Rows from block 2 of a small image flow-matching model, named by matrix and row number. Rows with one number belong to one channel. Each number is 500 + 40 x the weight over its row's rms, rounded and kept within 0 to 999. All counts start at 0. Numbers have three digits each.
After each channel's rows are labels from the 100 images, of 14976 (inputs lightly noised), where the channel reaches its highest value: "responds to" is what is common among them. Only what is clearly more common there than usual is listed. The data: drawn small creatures on textured ground.
# convs0: first 3x3 conv (model.enc.1.0.convs.0.weight, 128x128x3x3, each kernel summed), inputs 0-127
# convs1: second 3x3 conv (model.enc.1.0.convs.1.weight, 128x128x3x3, transposed, each kernel summed), outputs 0-127

convs0.116:492464600572481504524544496561526523445483450514505450457499544548520483521508483495538528405465533490471532551604539504536539590519455532496471457538614504510508580571468517536516528541506491507594488486411563481484496499478506460486484512526489533559491497486510515472452515462532496544456508483536552486483488494474523475531435473509521455477469502528490492558524640528549498480477
convs1.116:509455480506495470494541559491520471428503538423523576505511532542482472553550533510500470495523515541518475492451428465530474527480542481474505508463453520485424411573518442512508564446489491563510521488535555527475491557515472497455557482543552414493543549501514523502464448509557489453499441506484498423491504470530451510485469491528478525449509465501467480451558322531471485542457
responds to: purple; plain; turtle

convs0.52:560518466482529460507538500495424511521553531447496495453490548481479441512540481538364526508507518445556506545553429510535505510451539474557570479552565464468400541502556545518461489434446534498503515498521498535487504529509557498458523491488498576499465437486498395499515498470526536511512523448517518505467465518467496453470451554576528567512493480469545521542532551511426456482431
convs1.52:445488505481513538560515495566617513423468546517449502481551499553530554482414490464568397426495512456534441448500550519496535482514498564500468566438537532517481460533531542481591492507532477523508461507507535496495515439482460506592457531427496511537566561480459551490504481538524472506563494541464503512504532482418513477504566484468513495495541468522489471534487436477518482442483
responds to: grey

convs0.124:497577363510554456502451536529497486449462524615499491501515441422526519496466560517522525448507526492545489553457459501479507479496484447481468486511491528535468437517498481417509471499558511518512503493529470485506509493473480525515441509517538427409553538504451479466521490511551512539540479581480562538464384469569502485492513485489523505522511544502477496406488556588489491526451
convs1.124:473483560537368517452527471459493498537554501332465462506545509566439509529488461535472508493435513498437508467541537530552500486471546524510489510483543518445526535612480478512471508499487491457468496493503498537507451480496544529484463516533484535533514461514513509464528494468488498437483507421518487522539571502546486474466508527425532515492476446600513521445486558409461534485523
responds to: blue

convs0.92:518516461482519467514618508492494511504456512512517371535522498504521492496496483469511550458506507543483496499500465502592488491495478487533515515517634470508394528443484506532490494509478507486522485519479459499533510484485458479515413499473477563533311513479495471427507513527514480470465507509494517500504513489617543480494533527474529489486504499441517510523485599518477482447547
convs1.92:515422567538510537567567534551504455499488518446456548463497491528519481470505504461464402391511520455546420478503490464446466534523508504504424485423481556447515473506493491459538519477493478504510518462515468501430490530544534439551546484488488484454488487439496516540521493473457499556487462474441483451443459458581480583547497472472444520514467496540492427502506493542494499527377
responds to: large; purple

convs0.79:476386490475470515466437470517496456538482529470542431542515554509474543479548503491484547479519509565498497510491482497404527511502493515486529509495506485519470483536491493509488516503503510513508490469439446471504464532456502501501527507491534647561386527499491471734472508551505505473525504478480492514505494540573463491508450522505493507497498519494506515501528412492504502500522
convs1.79:484667534498512489438497571490514527478475443513473433477523494467546472484359512437541434482500501458504504462545500479448464383503447508535520488498460494581499465547469479432512515515492520501490496498565559504471518480458457480529476463511436446473581546512527540504559482483473514430502532536489469521458502449536491476509568496477501447517478490544514479494515495540552486534486
responds to: large; white

convs0.15:500528419489574547548481457528520560464509494535508507420473451402553520499466549480469463443526437491527463487449504522524535519493477480522552478480514511525460463460509482530518463509493496440513535569466490577450487529440551521586493432498506621468487438429542437563546502476468517508548488470473483476534507523472506445416490503528503520543494527543463522465498415551549477475551
convs1.15:524520549531520451517501491479488408502510512492514534554487533448544494473511446391451540488479475491505520437544432465497478424574533566495452533487528534511518567517542501517515504490559499516553490409495527481576538480537504463466398533437494422564496494535482539439493520470494505479494494542515517431494435449526530498491524572467588464495477519435511564453543535523516447539464
responds to: grey

convs0.60:502495407491542492545453522486419521531491479503516532524546492466522464534491444554509561541528457568496478470527448451412535458486539448446473471517445440538544546486495511470523520490547525508410481434492461502477484561465516493506493504508542349547542517492533463571509477559501534528477450496506532448479451533453511485502501553564468508518530529478528506486480558467387488559482
convs1.60:493476510499461500484419517484490475520525521501465570517460538531453457416497550420478438626456531498514528523503445482553475548469480492522515470509534475451560465534488472548474494510503461510539500559458521469471494463508515517535519511486472471473480511517525540447460531451501431436464598548533448543560487560530522527501498361488490507482487516523528526482533520520607531532593
responds to: large; jellyfish; crab

convs0.34:511496510493517507440489459442552507486516413537538501494568504489498476467465548578549495565496528573513489531458459452473459450467513549557561550532527503477528478551521535540428508478548494477606499482498455542527512461533495460482442536637499568463496550522494547532520431482474551468499511503482420486505473430538501506539484504461418497539488482511440527525462519414526470467496
convs1.34:477486496545463557542505463487493500536470516532466539513456514581481514620513494532593439465472518590549550558533514477495545507472533395522499497460469527493498544472516457434548468493477473545488490497462475521586450465419519482527454518546523530521518557493481566470539556510504554505588513504506521464498456465438524437515482547491421455491492516453525540457576491460460524491465
responds to: yellow

convs0.121:479555586455508518480494512524477472545483554474479460496485590410486473526461503450505439505482576407469461469480472506503550497473508505561475491514529485519484521497512526487501511425491461515456464472460456449490488526524491501508547545492536537540563567532590521539486501518543527475456534487477509522495500464553485469507539482474392554506469527499543491526507539381489494339524
convs1.121:530486470504495476437536464462470479453517470504567507516466453582562506487513530554494562488476484529523508532460442535535462482528450274480552472517485521447516463519466508514508522533464543551470527506570501490510504431500515538551492441475503507496522517491558510470484498474598488564490481501578553494554449512545533475447504542493469506486535518484453502567523480475519470508465
responds to: red

convs0.123:551470432480534519499530536504552449517446523491525515498490483475465524523442562463465564591502556521522528437517443483428427553445552478550539488505507492478438515487553517521501489479566486534528443482594489529503493528467458545477454474571561561483495534539459418557501490483473528540555493526522478477555472512513492473460412501451474513512467466576530483408531432524553491543470
convs1.123:424558565465509479473481470490480549499521485549507544504568585406491508567560452512555480461492460485519521529535542474465514482491479531504468460472506514502447470541531483475470474507501547430496505472433496549537509494443490433484525560488438555560487533461530548448522516499527529429470527502457525570431537492467584492474529495530538435505541558454479557512448464463430460604504
responds to: white; spider

convs0.109:489526439545492526473449513526478495469517564532502523508515559548541490486451518497581504545516547467514452491434520479442500478529491550521471532524526500547453508518483490515506499492571484459468469480491475481482502468487473505504434480554513490378509484538472494661508510492475504505507512558501516574500510529599492467504533515475493566457518492488498491515487307487473514492430
convs1.109:527595481390480484416574491512511467537493472467539532470456546422525474477477565558445529486509528504439574512464452550499469592482524475462565468463446517430519480588514489489449446582419494535555528547516516520485470514462454476479540483488429518497503502514486492456442443535506500452538533488495513512502493487587542526521485464482493460499561512456494496532500524515510492579484
responds to: red; teal

convs0.51:478462526554444506508546469493527475503509496490557524460471479508478494418508617551445490419466543480504471475545525463490481480503482446473555501534528506521487537503567506467536499516528538496465540480460521550451533478454508495567422506498475409462461516562536535513520561375521445483522453483506426472478535507485500474465484525470412472509492445475512478467580400500562519569497
convs1.51:495498543464431505460542479465484494408474462467481457506514504439473594556485488485536524552564480500497479565494504502484529499507478524513509451481496520536479362535419472458493490495409477499442502520580462494498525550523521532428512494551583558445511526477607457472495540524433489494482465538480528485531586532527520519506518465512529559451537505498509474480423533513429532472513
responds to: black

convs0.96:537479619452458553452476479483482468467505479473510590470502488450539484520517465423608463502480512583454514506456552509429503527482495504493478507468426474457495535537484472510434563498518459521450465471525449463491495537534480473550570513492519573517485603568489480497498533581495503488477532474465523508505501549457491477498494512555477476496509505578555460526574586526555455497546
convs1.96:481656465569546439520455478487458498495494554506502562475483463495455513495525473598465537511554502515586488499538490550611494476530516497492571521527453505561503485456476543499538497463511553423476498495470448504479475436464493545504514469567493429513600458512517514445528494438469504449543469515477519517444461454466510554517522531503551546508533498467501554500521458476474495453466
responds to: blue; purple; dragonfly

convs0.4:489489501504527529474525510496481492469547598506502462435490425420604463537478522457362521543495427476528483456507440414485518470469524524589533461494534500475425537521552519547503484462476513513485543500505522529517511488499465541508571477467498537461526383549550409465518529512549541505495535490459526501503473489451549457467459526479502562528518524528503510444454491494531480485548
convs1.4:487522432427472442583529471546516538520567525475521504515509527582479536474473498529623452460548520482577451494452418519495467478549500487480463555475514569526502489498505520440510484499517498530478464489573469539466489392466470479545562489474469497519467555492451532549491444470565506459498507503507505577517498520539458550549508516559491524391496536509527432494556447485468500518510
responds to: grey

convs0.27:539498438449462515511460426519505504511484462539453429507486417485493462534541456550458553533428491499491533506535486416449516457536484635600563508477516455473477459541514523538479495545480534468494435544492538534470503485452541462490456513551509473521587569512508523439502484443460502469517528469574502546544478516471464527498539503517444512461483536577485510528496513436483452557450
convs1.27:517559441575522564457556531451528418402507504481502498474482507544476486450471526514603439480543520482471468514463539477496541477478465448513495520504531542445480547450517508466585465462442532518466539507487442499560502526430481425512497430556491431460509494505419543517507476568553543517503507529477480532492460513563543458527395470482489500562494534498492485532546542574514496488490
responds to: crab

convs0.81:472471543503521523492520503527495513484463532415507455530497562439525505480474588483405560522492456476507460452518567508528554495519531498540525503412593510484478465550475564448551470544470502476441561502495544512549461503485457507490451502520504535468530512495527458332478485476537535513558540487434418464506491442513507472505537488435550463514457537543479534496536491517493522566516
convs1.81:471507455533482518459605509492453521544527490617531519544505493487514522536488496524564503530482577489467461549522419449470474515425504513487502531547508507570533505426509422553451499525476506479468447495520377494467511493542487501489478483564483588515508446498494481513505539523526491496460488538497556542526535535549479445471485495533510553476543486584535478421505476433450436417509
responds to: pink

convs0.64:511539471513505494518546552507464477519486490533484661496520520495438429481477543435504539432531526503485496445537442460513539510497467578529507480516517489476564593506492568527461475506490500535537506491466439465489450517560577471484474535537476336533503505453499506464539496401503507542481493541494470453479499531467503554500516523559523499526478443470515487469447524501467490463449
convs1.64:529431488463530516552522408446546543498467516473422460475519493556507519472523538577481455502469436518457520515534502627488494572433563495494529516488473497470483435428467414413547510493547506467544515541475549535520514498524509492468484480427512578463527501482453534480501480504460484534560509500468481529481499560401505446496513546402477530504515535517496566546495531503502529534498
responds to: crab; black; jellyfish

convs0.126:520533456527550491516535541538486560479485524534477425525512559504506478524515481477535535466507408549565557492555453489581495549494482480554562475504520443485514512562519514512443469533520510501466482502413444513461472494590475468452529486469522393551513524524470473490482485465439465506466515490476478495497558464497426528547531484530505501477545518517480494479427388403486508607457
convs1.126:460460525477528518498552468420510422489555516478483549499500509434529495402460487520480542503530565472464458508499475497470500489542506532432455518474540572503493481392519488528491543506457529465566481504557520527497547501485503487531519504487485525470462498503512531520473495532595555543551462518486527521508457550543496554485424582483567446521456531539470463532510615626471467461487
responds to: crab

convs0.16:460477435548533463491589476512509522496523480509525486497468562443479471499495483546447424527495550496534538472504512512656581512534473505527536504502503530476448546455512519491465488535490499520549485503518443564499471429520533463517577487540557571481484518500497514587488501517512536535488501481510557503461454533595488470470478500531507582492505401614490517475546546486505480502436
convs1.16:537484576487407515423593568476499560534482442487473514477533504520500493572549490454496576498508466518496571470486520524450461445431477502484444493496561497490500444524462473491468553513474483492501511506584581462521518492602574511479492501532468563517596589496483490504520466552524504489485491479491473474505498494462548435481470489432485386500554522501475520493490478468528482438511
responds to: white; spider

convs0.31:488550572406495507482570540556534492555424515489509587515464575452525538480513461456540523471493512550518497495464537506538465496551527538521486492474482458500480487476496519477487510494499494474449484447455496475492486511580494495503508501489470530495531500556555490545471484492479502524478508517507529504514475516513492506534510446479502497451436448271554469530568439554581513526520
convs1.31:558483452567518514502526485423519505516513594511505513516504534522502495474499488546489550529527492502495524512429507535505556557501465471505491456464495505645513425519489495598478484574468515513498530503504482465493519486485543520523506492494512472506474490499509473482499524478450500514560480493524496438500480448520478554581553516448431452457521553501457495496500710495490503475429
responds to: red; starfish

convs0.36:528576519519513488522489502437514546529524453507532571487496465553524496502520575415408526521522468568461440510552456449478515465481508481529474450497459517515496526496553471558504505496468469538503532523537536531481494481509494537530497477455504669548420528481510474443528514523510520521544495537457493474516476436400449538469486503472429514543467532508523546385553457485515493465502
convs1.36:497495513513623539548481496549445451429456577455453462470484467493515520480493440543500421422466558451559476454482454485496474527503515522539466458465499525515446482489505580411622523448496557490541489492474485472473498528438516475529537503462518517444504460545525515519526479491491411410481488441537476477462495485467521501501544522513541548494483461496520396527521542544508503511490
responds to: plain; yellow

convs0.83:483455400471522516550465538491430480535521515527569510494525545526526537499503441442452510460501501491516492414465596478536452525480504466507472509532441508524588484482515511526474471570498513465444510518431472501472543463513544522506454454431502409495540594537578447546518448451415505524494469464455448529487445480504473541441526507513517512528475558510515532445532542500475415473527
convs1.83:577470526544516502526506427491523513520530473485445475427485483463474513502451509504511537505563607512482470640517486588475509515493471456553548466478527478495464456542455463540538491465545456490511511520477521522478485404501556445523504527549518534505539514471440540447519584490529480489525554511516546518515518508508533475517468407442554513465531512462511440393447484555452494500459
responds to: white

convs0.98:455506496523489515520487516520551488478460508463499509476512464467511534496510484490560514479450535551466500443470439498482496399492526449474504517502611477565473501600466472424480466502514496508526485457588456560498500478463527512517418491530452415433509539452425472408498522506577470523501517520508490487532524510547516487474543554455465515463505477615453507511542589483515540582493
convs1.98:467507509601462506468510477421462536461562566515474531462501483548457505521508541591502531482518480508534433482492479505545517593539484534535487533504483508456465457510546520562482504474498531465536509565532510504494493552500492487462479492476537477574533553545615481460459521560498532499485484510473509435479526510533457518526559469495597513486535529412472531512403515417419507437460
responds to: blue; plain; yellow

convs0.20:523554421485536462503524519509431526582504449627539493494514484440461527520486503493430504419471469544479506476534554482466496502549492485566496467471463513505465560498552519450535477481527504472423506444467525535517510485527544511497537439551516384527523525514511559548504451509485539495504517473474451482487467516477476526492539548503479508474457508574510516431555389544492481391467
convs1.20:456542522492478539494528487518497470461514510354475522523487493508533502525507523505520505506472551512482505497532478463460518474422524511530493509478587511518527437525506493564476498469423539446531506517449453434515514532481523459559361535495439549499478517504440470435496506499558487480490483515447532492507481503500466468454539415473500505536513408573489500488470650447465459514493
responds to: yellow; orange